A small sound classifier, trained from scratch: widths [48, 96, 192], held-out accuracy 98%.
Rows from block 5 of a small sound classifier, named by matrix and row number. Rows with one number belong to one neuron. Each number is 128 + 24 x the weight over its row's rms, rounded and kept within 0 to 255. All counts start at 0. Numbers have three digits each.
Before each neuron's rows are labels from the 100 clips, of 14848, where the neuron reaches its highest value: "peak in band" is the frequency band that holds the peak. Only what is clearly more common there than usual is listed. The data: phrases spoken by 400 fixed synthetic voices. In brackets: how many of the 100.
# fc1: MLP up (model.blocks.5.mlp.fc1.weight, 384x96), inputs 0-95
# fc2: MLP down (model.blocks.5.mlp.fc2.weight, 96x384, transposed), outputs 0-95

peak in band: 2000 to 4000 Hz (55)
fc1.1:139150124119133189137124115109093122094139132112111128142118114115120109125133121140176141159135190137123146150156128098127124108141132132108101133176155127118122166126102123081105096176138136132140171145212111130121148142113157148091091129069127167120128117119120113156134108150137148147
fc2.1:141132133094135144131164116165135090138119120167089089127101103140167130124126109116136139114142097177138152131108121147093128110129172081061109104123110093111141131119131122179163130160132146149173159120118142117163137098154128116092118140090095145096143127105137129114166158113120151106

peak in band: 4000 to 8000 Hz (67)
fc1.52:137132164147085107113142139071175120112113134086127108134156142134072129111102150140094071147120163116130116099120092111136136149159145140140121143167132135109158124139086157098146170130140104128151156099158152169145124114154114120110146151101109107169118143104098109126139163154099128123
fc2.52:155090100132132166145135144171105116103129159140137146140118127164143119130110161093141113069157112133114129109097197177148115128123171166127164125115096145123121121118110180147146124128131157112166106114167138094130118143122141169111137123090109128161140153167128122103149136118104094130

peak in band: 1000 to 2000 Hz (56)
fc1.358:096109135140110129135140120137188119107091105141165101161134138107169125133121129111102184175110144138128086135142092134130108148136096124102117126078144154129106151100146147122138136155173130137163136162123123113123121097119164160130083138127152108067092110154132144121079134129095118132
fc2.358:079102131069169119120132133152115129189134128131093177120165115145101083123155098134107139111119143133132172115128144099126131113163154134143133122157115116130130115135093147113119144129125081091097118189120118132139119139089113141116135147127117135123141162103194130162125130088100109139

peak in band: 4000 to 8000 Hz (61)
fc1.23:145104142108131150136141124165110155195145213086162115146110135134104143105133121116144153111137100153141176119104137111118127113144141166142143122132146134169138151157128142150135143159124149129123139118121131099147152151137129095202121146171121136177139142162129135119150156132133098159
fc2.23:104127112148115096146134132151125113127146119104124113089124124097095090149119099092171109153109097123132075144136159098104140128127089112156121106130164149121090148134140166111156136166141176140097121120106138084103104099131143153099112104092158117134119134070143115129121172120178136109

peak in band: 0 to 250 Hz (49)
fc1.168:085105127133137124121125106166093099092091164176096135119159160093115138165158139135095100128180181109153117126140149113137111144142137145129113134091122138104105145108140112123115142117130141100146156146108157107132125116085141109160182105136119133142104141139099090091107140126094156175
fc2.168:131098148137152130135117131160172095129114117111109119130151126114118083108096091136096121107137111103090167122127119097118143144090124083134134133141145133143063138101114116088090135148085094135160110136122140128134128148121125139147149107172121181122095097126174125118056117150136145120

peak in band: 0 to 250 Hz (41)
fc1.132:106101141115151099125112141149096095135134132106135134183149095141172127093131125136128106090142141119128123147108146128097129147167192133071148119104136178161145143123133124102174120115096082124156152130159160130133141114158141088135123137157097150176142145131131151108139110173132115116
fc2.132:128098120133124106151095126174128151073159136142141150146101117110116115109123144140139135127141143138140114132108115154148138157115122148161126098105118072112096152103132119109108158114166151133146126144138147164104142176171136129137117159104141139103126164140170109133088162130160145039

peak in band: 0 to 250 Hz (39); 250 to 500 Hz (34)
fc1.117:141141108128151091125105112133122099146117137150092131151162164156140109131160163125067151103137164134113104134141116133135149145125130124125120107121150149123154123129093174137131173109133142150103101143119122128103150164158153089079158147106117175133172106126200083138126108157118122109
fc2.117:154145141089131093121092196120141151118135144173103112127139128140147109134117129123141141134129132172129155120159128088143115119116102145183098108146125162137102111055126135109122110140177164080121124097086158130142148117095130127141112100118100167128117116109130141127130142076106110113

peak in band: 2000 to 4000 Hz (55)
fc1.193:090121110174115164154140111157140120130156049091096127082098144112150128107122151108112160115141136135143199139151123130093188140145144135161128110125128121093155111148112156144137132135119125136158162155104153111097169144148136131133144117142144151121141090138170133129121149123140122156
fc2.193:142161094168146068132076152109145135145108144126134180120125136108169098111150106114115116152134120168132145110131104086178149137126134130148120121119118151142135122092082123143117135138096123113090138104126100123090165121125118149122152109142099105092160136138168101145125129065148137095

peak in band: 250 to 500 Hz (35)
fc1.35:105120100159106115136192120116106145106149102098133130111118114127130116128105154118140155139079134086101123104126082150112102145134124106146105123085180105140136088131153157106187114146158116119175072167137134125121129135163107135124128085104109100114152145147141123126146135139086142150
fc2.35:135105108147121153124133163152083140072115124117093135154168125131093161102126153076148168116142123156105163097151190146101148151126136110129162102103118113133130134083144139112176136152097108134134135170133126134117103142138133119098129165130118109148133129084095112165105134086120142117

peak in band: 0 to 250 Hz (59); 250 to 500 Hz (37)
fc1.197:124119132123153102130159118131127098113164130143153151133134146113156120125125103142132099109086151166139110133165124102133141141205163149113135138093126173084156118155147128108154128112121123123127089146125118091125143136149126146109143175087126141141090125090160090112171140165147113069
fc2.197:136147120152093102166109133095129108094139130171115171108111107101106069112146137141092113177079154116150085109136121109143139120073120115166114138113149125132133128111100138123131122162153143130112133146116150123119161141151082094124130107139154145158150178110172129128108105132156104098

peak in band: 4000 to 8000 Hz (75)
fc1.291:095116136114170139096165127124127088110153125127086160108148104131154093165114111090110116135178180114117130153134125133123175141155135156114092110146147184151136126119113137123134139099153128101131109140106112100084156170145104120121138118137110167159142178099134117115096115169119137106
fc2.291:124105135150125110144149140121115097113131122126134087115129129171112122090145104075118123120165133119121139123146094108174114149090148117121093089105131070138133125109142121069104176100102119121127151161082138147129132135107114120108086140135098068086135123158151109153109158105152132117

peak in band: 4000 to 8000 Hz (55)
fc1.329:102101093127116190129181108144114165131144135087155132112087136097077127137101145142147080091107166154163133136129153136123156135151118096130115111148120136097154143168116155128135118136139109120149145141110123109156129160156153170173092152102108105128133160124094127131154138135114108158
fc2.329:122132121162171086136132123120133138085104149106101106123154155148137160120161172142142094128159157138146124116101149103148127153151171115125154086112125118150098119084127157142093121173112160111134160166169114168126138126080157115112104128118117133151090150138105100128108157120169134154

peak in band: 2000 to 4000 Hz (52)
fc1.103:108092147156107172121124122156143165122146107130107111112148149134135117111154131132158126135146116125126137117120104100175149131163143124121134120143089144146145104140155177100171151171081144135163157141096177144174095161112121123158114088128169114192120111109123161144108122139144120144
fc2.103:146118127165130106086129183140136116145107134122109117137096156134113111106117133120133128147131150151066096137106147129116084112124121095125144164160127121107131116081126098149084155145124141105134113094174109160106152089174137147078133152135137083178115101128162132102146143142135150109

peak in band: 250 to 500 Hz (30)
fc1.341:102146161141122119122170126164100126099133134134098117109136142161147137158130121169115123136175074129143124101113123152114075132139115157138167153145131127136098115122145121139126155125140098161128116163156179141084123111123115130166100103124126139193163136093120128151137145160145115195
fc2.341:103085097130133117125119193119123114131065121101144127122142108143104158138127104143079081139164141148156109127126123157158119143116140119122113145135151155117153147122133076126147134144158099140121152143110121154173128163105105154118118124115117114109109136101119142132081142079184111076

peak in band: 4000 to 8000 Hz (90)
fc1.145:115099156116158099116094125087119145155133152165142115156095152137146106093143116141122127086110081186128139137109151177148124153123172145146134127136155124129161157098162148129145103102118137101119091144086095115137126158152130145131130133121177116119158155148109132155157172133127099090
fc2.145:128163128154120135126131128146159164130089165111094135158116139129149118154115122135135155165116121108125151162131117172120146146144128126154107175200153161174138166117142159129116149177142139117148123136140130100092146098153116106141119124110129102191128123103117140180120075130140143149

peak in band: 0 to 250 Hz (32)
fc1.323:111155120136124117165138101139148118098127101193144142119145152092112109056139151139133162170118147141146107113119147113115203151128154158114122138140159098085138138114120154105124105134116099134126163131130141153121119145137138123149144138109127140159141092140090085068113144139099116107
fc2.323:126105121133134114107107122171123162159106138106177148149131148133139116107160119146116141117153140126130137106175118097132145148077126131170112126102093163127076154129145189120104120114108120083154147092138156134167170154125135096128179149101123137102137085145161121129094107117136124115

peak in band: 1000 to 2000 Hz (36); 0 to 250 Hz (32)
fc1.74:135138107169100112136139116126100101087102121115119138135114120071128133135151149169079143075145120118129167145146127111150099117160130114093115106118123139123168142138101150113084143177143159145103155161111102125092134169103131118163128096156096135137102142120094090125137096119138129177
fc2.74:061114150112113087134142146120151104187146122173096111155074103078132108120132110142104134156154111163132099142120126130187124117097157149146132123116148133090118142124099138159149120114117142141154175114128094147144098136129125130105117111110093135122141083140145141108104102137154152156

peak in band: 0 to 250 Hz (93)
fc1.356:124136107128127142170102106141148109134110109132109136116107138162148086128127095167187148142149071119138139143150112117144088122168077124160165148149135137103132127158174177103163133174151151157130164152143105141120114102122112097141115128097123125131132109124093106153089098140146109137
fc2.356:091069136171133140143159109116144086129157099136116132094101130155105117095141123138125147128102168137153148131149123130105112118113193123159125145143133124090114110153151093176104108137129142124120101093125129120121133099156139104125119140093186089143120181135102145114139132162139165160

peak in band: 0 to 250 Hz (39)
fc1.42:126082125141117144170112104135139141163136089143153143142148148124143177169147129144135124124097076130187138112131173097141149152164155167108135153139122163138108141135107098100126126152125145101166163124114113102127100134110172109111140146154160131148130093183151093126136100132139138137
fc2.42:200116102129096164118172155093126126149079141104117137109117116111134152148139103099123121132140107131167111094103151092165153142147141110156108098144129111155103142108086150150150086125121098154101107139126132162147135117114125076121122128133085168120137098100146096106101120142099130114

peak in band: 2000 to 4000 Hz (62)
fc1.320:146141136105148136161142126144136115131146140164130097123106134115154086063107158138124142165140136083118099132099099109139151137142107184163111116115169152142104112124099140160121115100111146143170095111122174187133113157093146091117114145147129148134139144141108103103145149101173125135
fc2.320:121179126107110115159114118135152151142106107128121120110130120134102140134112137123127167150123160133092139103133135120085117133067103150149107154112151105150125155099130123103101058107102097166102100069123152147161173099125074163143146123144116141123131141132146158132143118103102155101

peak in band: 2000 to 4000 Hz (51)
fc1.92:069127126159133129164148076133094089144154126151107110112145103092156103111114115090134098099120118119093114126133173139085186135137162121124130146117129122099139106106150097125088175139098103125164120151124131144078138135124140103136113111126127152097145151155124138096114160104098097127
fc2.92:091162128117206114143096135114149163139144125109147097149112119148140096114148143145105155100162147166077149134116152126142161145130157097099085169170092101143108114120098119120148123115113141153128175163118147147143119162117128136116159105150118114091122142137162127164118144155127106128

peak in band: 250 to 500 Hz (63); 0 to 250 Hz (35)
fc1.34:162100099125106091172140145102160105152108126092138167137122100172150130146131125149158101144086151137152136102134143133127130140102151115123131130158153100079173127114105150086133142131130094148159110131103093123115137137156107124132108133109169168135140105106133158198141163112166122135
fc2.34:144148131113164141135096137115134099107085119124145142143132121090134068121109087106123157147095121133100126144111129085174091109135101117101088157127136119116148157158137139098137149101120169112111144130158170104111111080187158120147142131101161135127101124143147111143083153151109107146

peak in band: 500 to 1000 Hz (43)
fc1.330:107078141131120131120115119128123110115124085125127141164121106119171121131123158137088170141168168164122125145132132153148159070136160127154106116134151117134148144148090181098109142122157118161137137123173130166137113117102149169093153173110110158132114133131107107148114151141152136184
fc2.330:099094134117136138158120121142140134166119130121124178131112128133162117142150111124108115119139106146094144159109106153157139146134136117121159089101112102111189145150108089137115099164110177083103136120129190106141182096113090147124122147096093154134101121098147112135141154159096141122

peak in band: 1000 to 2000 Hz (50)
fc1.165:169145144143153124118121114139159141160178159103097130123117129105161122129132158154140116136114129144111136167124153118122127146095114115105149158135148146105110164157135154116086103160128101128099140126138169130168140183140153088133137132177082170147136174136123150142138141156170171156
fc2.165:116175146154105140153167120130091136176107102163147141149160152136136135125141101130179131136109118133086140106131146104118132147115100126109186070133171154100099140105135117160084137121121143157096122097132174128135119112119143147122089102135123185158133139100124117114167125141122148128

peak in band: 1000 to 2000 Hz (43)
fc1.82:134147175153162117108149138084113142095126124113108101147181095151157086136131087134139133109148122157131110129133124124092097137192157163131135096140139163085114102097131111108094129094162154111121133143095149090132128129152095082131132150139118129117134150124131146098094112167135098118
fc2.82:147123118163119096150161152119126124146138158102098154129134118115130131153135118148103110090103144095138116123151085103138132158131118167111125107120146066181155136139128121069126113081129164167128146105044132126139144143153149112131143109140150139110128114092170106154113114110133144110

peak in band: 2000 to 4000 Hz (69)
fc1.184:147152101123100182113069110107141153154151152144085125129152106105136114148147150177127134102099115112161142179124133108166124142100147192090111122125154129079122110157089135109113085156109168103126135132174143137132124144154107116116141119119111128149115147127161145125110106131129153118
fc2.184:128118152134104116082156084121104144141117136176100108126123116126135089122135123127123142150170123137109111131093111162084124154100119121071077110104140151098120129055130133173090118091118152126123166117155150125132124123113141126112095171151108185152143149118128137115150119124104132138

peak in band: 1000 to 2000 Hz (38)
fc1.169:146109109174118110172109123188124139112162127172106163102113118112105096149104132139072117136151129095143125111114138158166141148141126130114131137129133151134129139187102144128101167099166160126135110160163118126126130141093147100143146140147096138136069141171146133137143145127102162161
fc2.169:140124109121145127126162143103168165168153145153157137103085128110148131119150067142118142121151139107135168114107112135137132127149151161117159115116113116144084109096063150092145126136108101158110128120099064107116129121129143110144108139149119166130115105136133140103070137171114100157

peak in band: 2000 to 4000 Hz (50); 1000 to 2000 Hz (31)
fc1.59:123164119133113121094165101140079150110164121123148101122111125124146135122126119118110140177118128109155149139142098141130104141146160163139096125135137115109151075141130108113138165133139114105137073111113127147123108162209120105112143103092164121092151126117123136078116145125177089104
fc2.59:145172093127110128145104182107121151082132095120116141139092165110151151129119113129126161107067126172107106137099068112123150124137125130139070125131102124106146151147152144118103166105075153167127149133126131158141121162125149135151116115121122108142144098092143115152101148127114098147

peak in band: 1000 to 2000 Hz (37)
fc1.181:171136142132117104128114103139101116147142119127093126125102124064138109129136144096128099103071130092119118121180127130133157140103158122132124127121129140075115109126180124118101141195100151134122117163122143151115124165140133066159085099123101108166132085134140122120109101124113127141
fc2.181:158170135144120153104133121109159153131149091146160128122076125103149130139093099148139114148131116093112155152128145109131153149102127102139155129147130140101119118058158106146098079126146128141147138134155171145168113145134120129111077136084051145141115132116137135109140129123138167107

peak in band: 0 to 250 Hz (86)
fc1.4:162115129149124123140138090135128075160170116108125131159099142120140119168114092162115127118129162143178093100145141132127119118155075157151150117110173107115169096154153125150099143143134119142147126114108135090117154152177119107060141117103113156149124104125160149125129137128163118108
fc2.4:136136133148170116134099123100127120105113092175162120138132157144148082137154062101102102131104158143136141145139073091129129142157141131149155104130152171127129113080160118162094144135132134162101117136132125137127111132126088105127121076119146147119148141155181117149160153110152106112

peak in band: 500 to 1000 Hz (31)
fc1.33:125103127128132101143124115152096132109152099158119148135129126086114141141110120112150092160130158128135129125101188166187137148157188093121129101159116179125121147119137151082137127172157179106151121153083132138115103161139125146150137140119145115107104173120120136108162119128124160111
fc2.33:164117140153137135098101120141152126151090139119116122162101112124126121106131162168112125118106126128096117121140103114154120133121170119144131173128182082121101091169113100125153109138126175114097152127144122132132089135143101083139097119109148120119126107137177145127101140215114120158

peak in band: 0 to 250 Hz (47); 250 to 500 Hz (34)
fc1.364:139141105123125129158101128119142101176092130135120129131114120126160117177122106142088134063150117166118139108145178133150114094167116135155145123141139130121139087129121150131151172124183135147131179143148123123113157116113129141135126057119142114116121107102163138105145098079164125152
fc2.364:146123157157135123102106108096184127111093103128130163141109136068104140102153081094104140138175095126126156148154131126112136112158114122148116122119112115132172159137138110121062133098131131144104151091124093075087152101093114150113131123143152148143146136131159145104134095124140138135

peak in band: 0 to 250 Hz (43); 250 to 500 Hz (42)
fc1.198:093114136145135124110149123104106140140128122144122092097154159121148115146113088138126094123158153170166109175123133147166076168104141131107126135160154165115134131107125146103139085092136142106140165159106148107111167125148145098069125159148134136092107127162129130102128113104135142182
fc2.198:157103154148120138130133093140146138090116185126112104112123136106132080101163118132164108157118117119130144086120129143170158194137103126143096145128150108135110062101140147096106129135091125138131135157108094132113153125103132140150099153174114123122124117148172175139101138150117153135

peak in band: 0 to 250 Hz (31)
fc1.110:084138125138086144141125101164086077102147106132138125156100146079102144154090117157115109132141122089070150143118147145120144127091134085120153148123135148096128124119119119118135150166099118143171130156098144157128131167145098163118063109101125095139112125115119144123111144146119107100
fc2.110:134086107118136124131128145085125134146111114134127112111143145134133156100120111156082137128110189164107163118140132116153145105115156163121130162087118138094114120188092143136146083147162153113112143120121131128151125130128074101112136159093090109157108088088114133090096162122150119147

peak in band: 250 to 500 Hz (36); 500 to 1000 Hz (34)
fc1.144:161103118126121104150147105075156053105146108134142159150153100178147106088136143129128139161097127110155114137146155121174136166125128152093129141125129138079133108132161135118129138146093139153134124151110118160148106154135161164156101130087144154149133112088092113122116132115122092111
fc2.144:153111123110145115095150123120150180139135129129142163153107091125135105123108124128166122159123160162147086145150133110104072136111134128127143149118134148121095165131141141134169124149091162113136100091153162106114109140162141088120157111150185095178147136150085112114138161099115130157

peak in band: 1000 to 2000 Hz (30)
fc1.294:141120113096122170104154106161163126105078111116097148122135138117158081105108149107134125130153103162135104143107080149127148095140110091136154123103117110099167118106124148076149125148133134133155143108098168140130118149116121146121072138153182107089117153114155120124136076120096127127
fc2.294:135087146093132143085139118124104120143146059125103203140099143150121146103151163136084154142135162178113149111120124154162129123108135107129127078124134113117124129125129142106132115119103127107114116100146137155137132096142120133105187178166131127136126151162178122131104125133162141128

peak in band: 4000 to 8000 Hz (69)
fc1.122:139097137092097063096148106137112135141144167137123133147101177116108124117119102118141082129125162180179161112108145114138092155113159152107140144133165121088141130114115129146130118118133097120159133131099119115126125107115129134112123172067112112126099151119115178114136168159098128120
fc2.122:119159179139144120139145116181129160107125117120137105145140134127115102107139162112148140181110126140119067105061108115160111123099115089108130148160092135145137124144143161155065123133076183124151164115137122121135147114136129130142121155140119129136107097140125138114081125136137095134

peak in band: 2000 to 4000 Hz (55)
fc1.76:114114130156141102119146110112135127146122112134112097123127156094143129128130116121177144126097143094158176133151127155112165100154140170105104139129098135158118084121145148101097203139104140139148123173133111149072148115147112111095121149128133103136093110144132127115118180097094124080
fc2.76:124137139097097164167139121126128141126104113122156114132107069140121100120110104162113113112136151138092114099126110134174151162160108147119115134142147182144136140115129104164148087146073167130122105138109134117169134147090137067113122090128111114112129118109144075109094128111165104111

peak in band: 0 to 250 Hz (60)
fc1.366:125088116151144114106146154140141101092139147091145116155132145133125126092170127132139127097128129130168184113158145127114168111117126121121139110118147169106152153141100149111129129167096097111133103142180172127121107115142112075124120167119142145139148143111091138125111136092049137158
fc2.366:108118072099130073121129133116140136083158138146108141107100133117102088200087149120110097121117135155112122148145154137141111142158124124097160112126075150135076125117120155158118082112086161146140110154132131103135121155157162137135097126128090098141118156144134097129125122150144131138

peak in band: 2000 to 4000 Hz (58)
fc1.16:181118130123126148156158138114173109152105154147125134182119144116130130138121142136123092097112156133119114123187140118160127143157145132148092117095183100086144097087093153136154099106154127141114110137099155120153118124106177121081129146120127129092147170136128099166132136134140151103
fc2.16:097113138102145132132097129103120117126082131135101158123160115092133134141147070098100127132087117124134107110159134115141165110134128150151110097117121142158134167075118130128115141157151099092144162159136138124154119068097118153190157108132132105149136089126110134131156140071120099123

peak in band: 0 to 250 Hz (47)
fc1.149:106128144104104116117141116117158114103138143162124115165124095163099156149115136142102127132133118114137142107133124152174142118165163135120106119114154098173134139105121144136136129121123132144122113140148145120104119140100164093146184157099133140223127177131109131161109160151075108159
fc2.149:103123139101136099128104134134160123094094134117097116129091137149076130162139104127153088152156144145071107171131136092146085142112106119112183141150133179151120125135101140141121173130118120113183161143118140118111150141106110138154159108155136124155120107091114139146104128127115093090

peak in band: 2000 to 4000 Hz (51)
fc1.339:138146074144153136085135149157103122112154084108159139168154127168103117135120102117140140076151128111139133105132143149085076082154179161136114121150143109133141164136129138132129110130137119144112166102125145122111167138125138148092101154109157168122160134160085125123137165158139112122
fc2.339:150110127140086116106144108139091165142134141165118101126116111157108135112096134143071057149139104125131129154135127141136140118157155115067121115137092109095117096161107146123091149129163165123100125161134129110151133096122163161125124130102166102156165106104116093087112128137144139122

peak in band: 500 to 1000 Hz (49)
fc1.121:156127117133164102129109096170071090095118114124130095145112114112126128070119121169122128151136128115161111140124147087126126132145133147120103124111072130095134174128108134097154108162147131107119121172105137131076109138079139101133098124115133126138094103124079110119110075154113118124
fc2.121:113138106131144108120116126146174091160147144112124126131098117168111141135127087176088120118126125133141100124127135131137194144077121105123127107094165123109076134101113117172107142100135125121141147143139150114175077141157106139129108140129106088154120065167125132139131102156120148108

peak in band: 2000 to 4000 Hz (69)
fc1.172:161132100111138156122057136151160154176141143146117149097128132143114142142119172168198103115160116105123129106124124116121146158139171159144094138125168104116122101131115120157137121140123158114139130126135130108172129112186121121148152186133092142118149089130154124133149111137123154143
fc2.172:160150150140140161136124140115135181208159108097096095130135143132104101121110100066148131155103132111114097133101112123139127149138080112144087129116157142103138106095157173136112130076106107139162118142165124110120105144120112116127136157127103121128108141134111116096162139143097134154

peak in band: 1000 to 2000 Hz (32); 500 to 1000 Hz (31)
fc1.173:140165148166139128149150111132119122161110161111105097145122124113110112132117171119141165118106130087111155132169087116105136164110125094130141147110107154111117168137075143114065133140116126142164142138139127142132140124160115116144133122165143150119095121158104162129200077120147169121
fc2.173:139092144137160170179112119125112141159165135154134085080119115146122145123147113135134120113060141129090149124140097108109115107126150070117084144127120129121180111129099083110123092160123115125132082123148132094125100145125141121114137124126123137146186128151116135140153119089144106161

peak in band: 0 to 250 Hz (69)
fc1.375:141139123149130139116103128167102129144147171175075129148151129103112128101186125149137143142161140131101079091156104156119115103147105151169106115124142158077148119173129177123114158148146129128120116096137130163102156135142110125127104120131160128101137114149129153178130132076154120122
fc2.375:144113191075153165147157150122086139083181124117121156084150135102148108108096123161119122115128115072084128127132119130090156137170137117126110126113143117171136120109134116094129094155150129146115138114135135121123144125163170120100167115113137117108150118126125118089156170136136122154

peak in band: 500 to 1000 Hz (58)
fc1.8:156163129116127100146164107092160093127153144129116131155138172135115106130114142097096154118089091138125146109159139179137102139091134108134197131137126132130153124091174152103120146107111068103135155157123119144129132130157166135158163126118093111147112127117072135120128112138160132134
fc2.8:135120124132091099098124120100098155109117120120138124135101143153150086125116097102091170095119128147120143152133099101098111134106151103143136108172145143130090116195119108146113108158156105116156081080127108072099151145125149162137151152138151144166106115093146123121132116085125110138

peak in band: 1000 to 2000 Hz (47)
fc1.24:133115161127157140127121092133142129091128133160113104192113064197104129096140117112126111122115134160118164110151104168139126175086165157151108131121126131159119129095159140118129148133123093158131115120113103121116087138140110152118122134115125107123167123158098180123127105140166107118
fc2.24:139115178112118141125158108125128132167124141110110101172135126147135118130101111135130110118070167132114159148106096111126113117181170108121133131145109147085137137152185133167111106140109147166120109127098122107113140160141132155123161116148123164056126125114129134140145172161093091128

peak in band: 4000 to 8000 Hz (68)
fc1.381:121114157160134123151146143177123148143141184086168166175140117134137135111135166145129155156149128111118149137105175149104092109134139142137124098125134138116098170142158117151116113121109097095115134150081163111126114157150100094094117148111108123150173152152124121136116165142126080159
fc2.381:144103077147085127109128130111128136111150096087113105150165142129102127160076125143128117124105134131125141163124102130132151149110127130115108126126167151151076132181122153120145142144149139154096116117126156123148140121110129166115081152123089164104135103125167065161123144153168139084

peak in band: 250 to 500 Hz (35)
fc1.188:114095156108127154146167123121127110146186097101114164155135121123148086158136143088137129130134144115112118131153162139174123150150156103178089136095140157147107131111156136119191148136149155148158125147161131122151145144111116108151108161136167109143072154121116139116114148131138130077
fc2.188:118108109136105101119135092141131089124167143164133139137101075177099128116140165110119111150127139130133129148138174124152121144110134088155132111147164106131095121110099089138115127131104178098113123140127154154144136086151100147144117131150126113134148125141138083174181160105110150187

peak in band: 1000 to 2000 Hz (35)
fc1.376:138124153132132152132187117139158126066088104118079130108144106109133123113120168152082140176127094161123137167123161128128174115146087151113152153129125123132167133124149162148130133151150093114129129150129119151152098120160122116085135083119134127153135122081144109152139142159110167125
fc2.376:164154091122119122099123177086128134115089113147117145129173130152117162090134122153107120155184142144109146145141150125137150115131118143132169133122130154112096132123132171128112145090136136105108145113133162159168128119081158147101143182118112138172096102153127169123118137112182131105

peak in band: 1000 to 2000 Hz (30)
fc1.6:131104112152147108163146105106148114147154137142103129079086117112090107153125148130133112192091146147127130145117157109131106129089135178133156123131133136158119133099066155138122103134140111130136110115117130152160092165158159085151131135108117104082136105137134103102177153086124132141
fc2.6:115174108147144109115175119104160120120166103112127169075175103157115172134133140104128104118116089144113141106149150139107176143120126144147126136143104107154098128157135138097147097133126154157132063118094121125150107135108112100142129125092083139111134098142077125158136111149121119159

peak in band: 2000 to 4000 Hz (53)
fc1.153:109097130168149163135148116134119142106169115079092127115126154125117158169126145138112134131130135125061112165146122127172133110143134109116109116131114099116129143102143149120178141210106128147168147169123135125114137152101126111134094139114155118182112165116139121123133144174109141106
fc2.153:156106130118100103107143143111112108109084132116137109171112087131134135084148153153168126158151108143121089104125175112120161113117137121096133108142171159175121093070085133122167152112152144128121124138120104140106142138097113117078126135152099122134148124100142094089127151137147153092

peak in band: 1000 to 2000 Hz (61)
fc1.345:129131094159148070113156089131124136135130156116159144164154156135099113075116143111148107185092121121141119129126165118101138149121117139150116144153123145138148148145161130093160165124134140124059132157136120111124136136139166145113102118120136107132196134143105118123136127126193156144
fc2.345:172139090115120140100101160152137147146105160142054147114145114125136150142118137157137117096133108133147105150110141142101099139116154113130150183133077127137127126136076101168123142106131107139140112120140118074101164085147165115075119147150109132127125119140093102108146142163136108134

peak in band: 0 to 250 Hz (84)
fc1.45:123101102145172128086133130125111114094126123136121154147093146154126126131106140174116131104083137183112145123143120153142131123166191143127134099132148104139146128076164127149119168112120081152119124076174169121112133112132109117152157177117119117113148171115123103133152148140117146145
fc2.45:110165150121122143097145151148108132109145125106093108143070123155152092089160120124115158133149135138128184153127154107117117136123121074113105158165135171180137144134141118117093097138115122147101121104157151135141131156139144078147152078142129162133098131134134157155137151183132132127

peak in band: 0 to 250 Hz (37)
fc1.37:105142108155115116103139075088085109133120099111116148158122125117167113122130161136155143097123128123133088092113156145168129162133144127095131079139148160135112090112100066130163122149172185123097146105132131157129102140116146116134112170115104122090143131114142111103119099124098135117
fc2.37:126127153156112149094146092095129172137125113118115146130134108153115093137123118093147108151147132110100110116109133147118106146081154136154098094134086122125175088127142160108108129169166198114121135129098148130113140150124124094146140104129140177144118155105144126086141144155087110177

peak in band: 0 to 250 Hz (64)
fc1.2:120124112103137162141167134181131149139123148079110149140132114149128112126135135147133182142081162132158078121146140142156137144142144120144110124091116146141112103150121127138202161131136126137134097153102160130108141155138114149132108097110150168120130145156168101151176155114146145182
fc2.2:150097146135086104129147186141114159119101124139154179165160163113087184098129146160149130140125125163095134103139160110103126133084104143100149101113167119138148131080112143137148122137140119112124079128112133141134144125166185119123162100144091128148162109119118122131130107138130130137

peak in band: 2000 to 4000 Hz (57)
fc1.311:176125152167151129101106107084175126112154150128129078137131095123134100142149123153129105113138129147115160128139134103095100119145138171156098117158096126111126118108067117138154109132124142177146084094096162147154160115128085167106119136135137148118096126104121133105160115107127089132
fc2.311:170098160121126102118155151130071123141141107147108120162117151080132107118123134103145120117116180128139106144105084094163112108131154127091133136116155111153107111138159129082164093141146112161139141147090113112128140107095111122126191143106099096141172140148104142110120090133128142101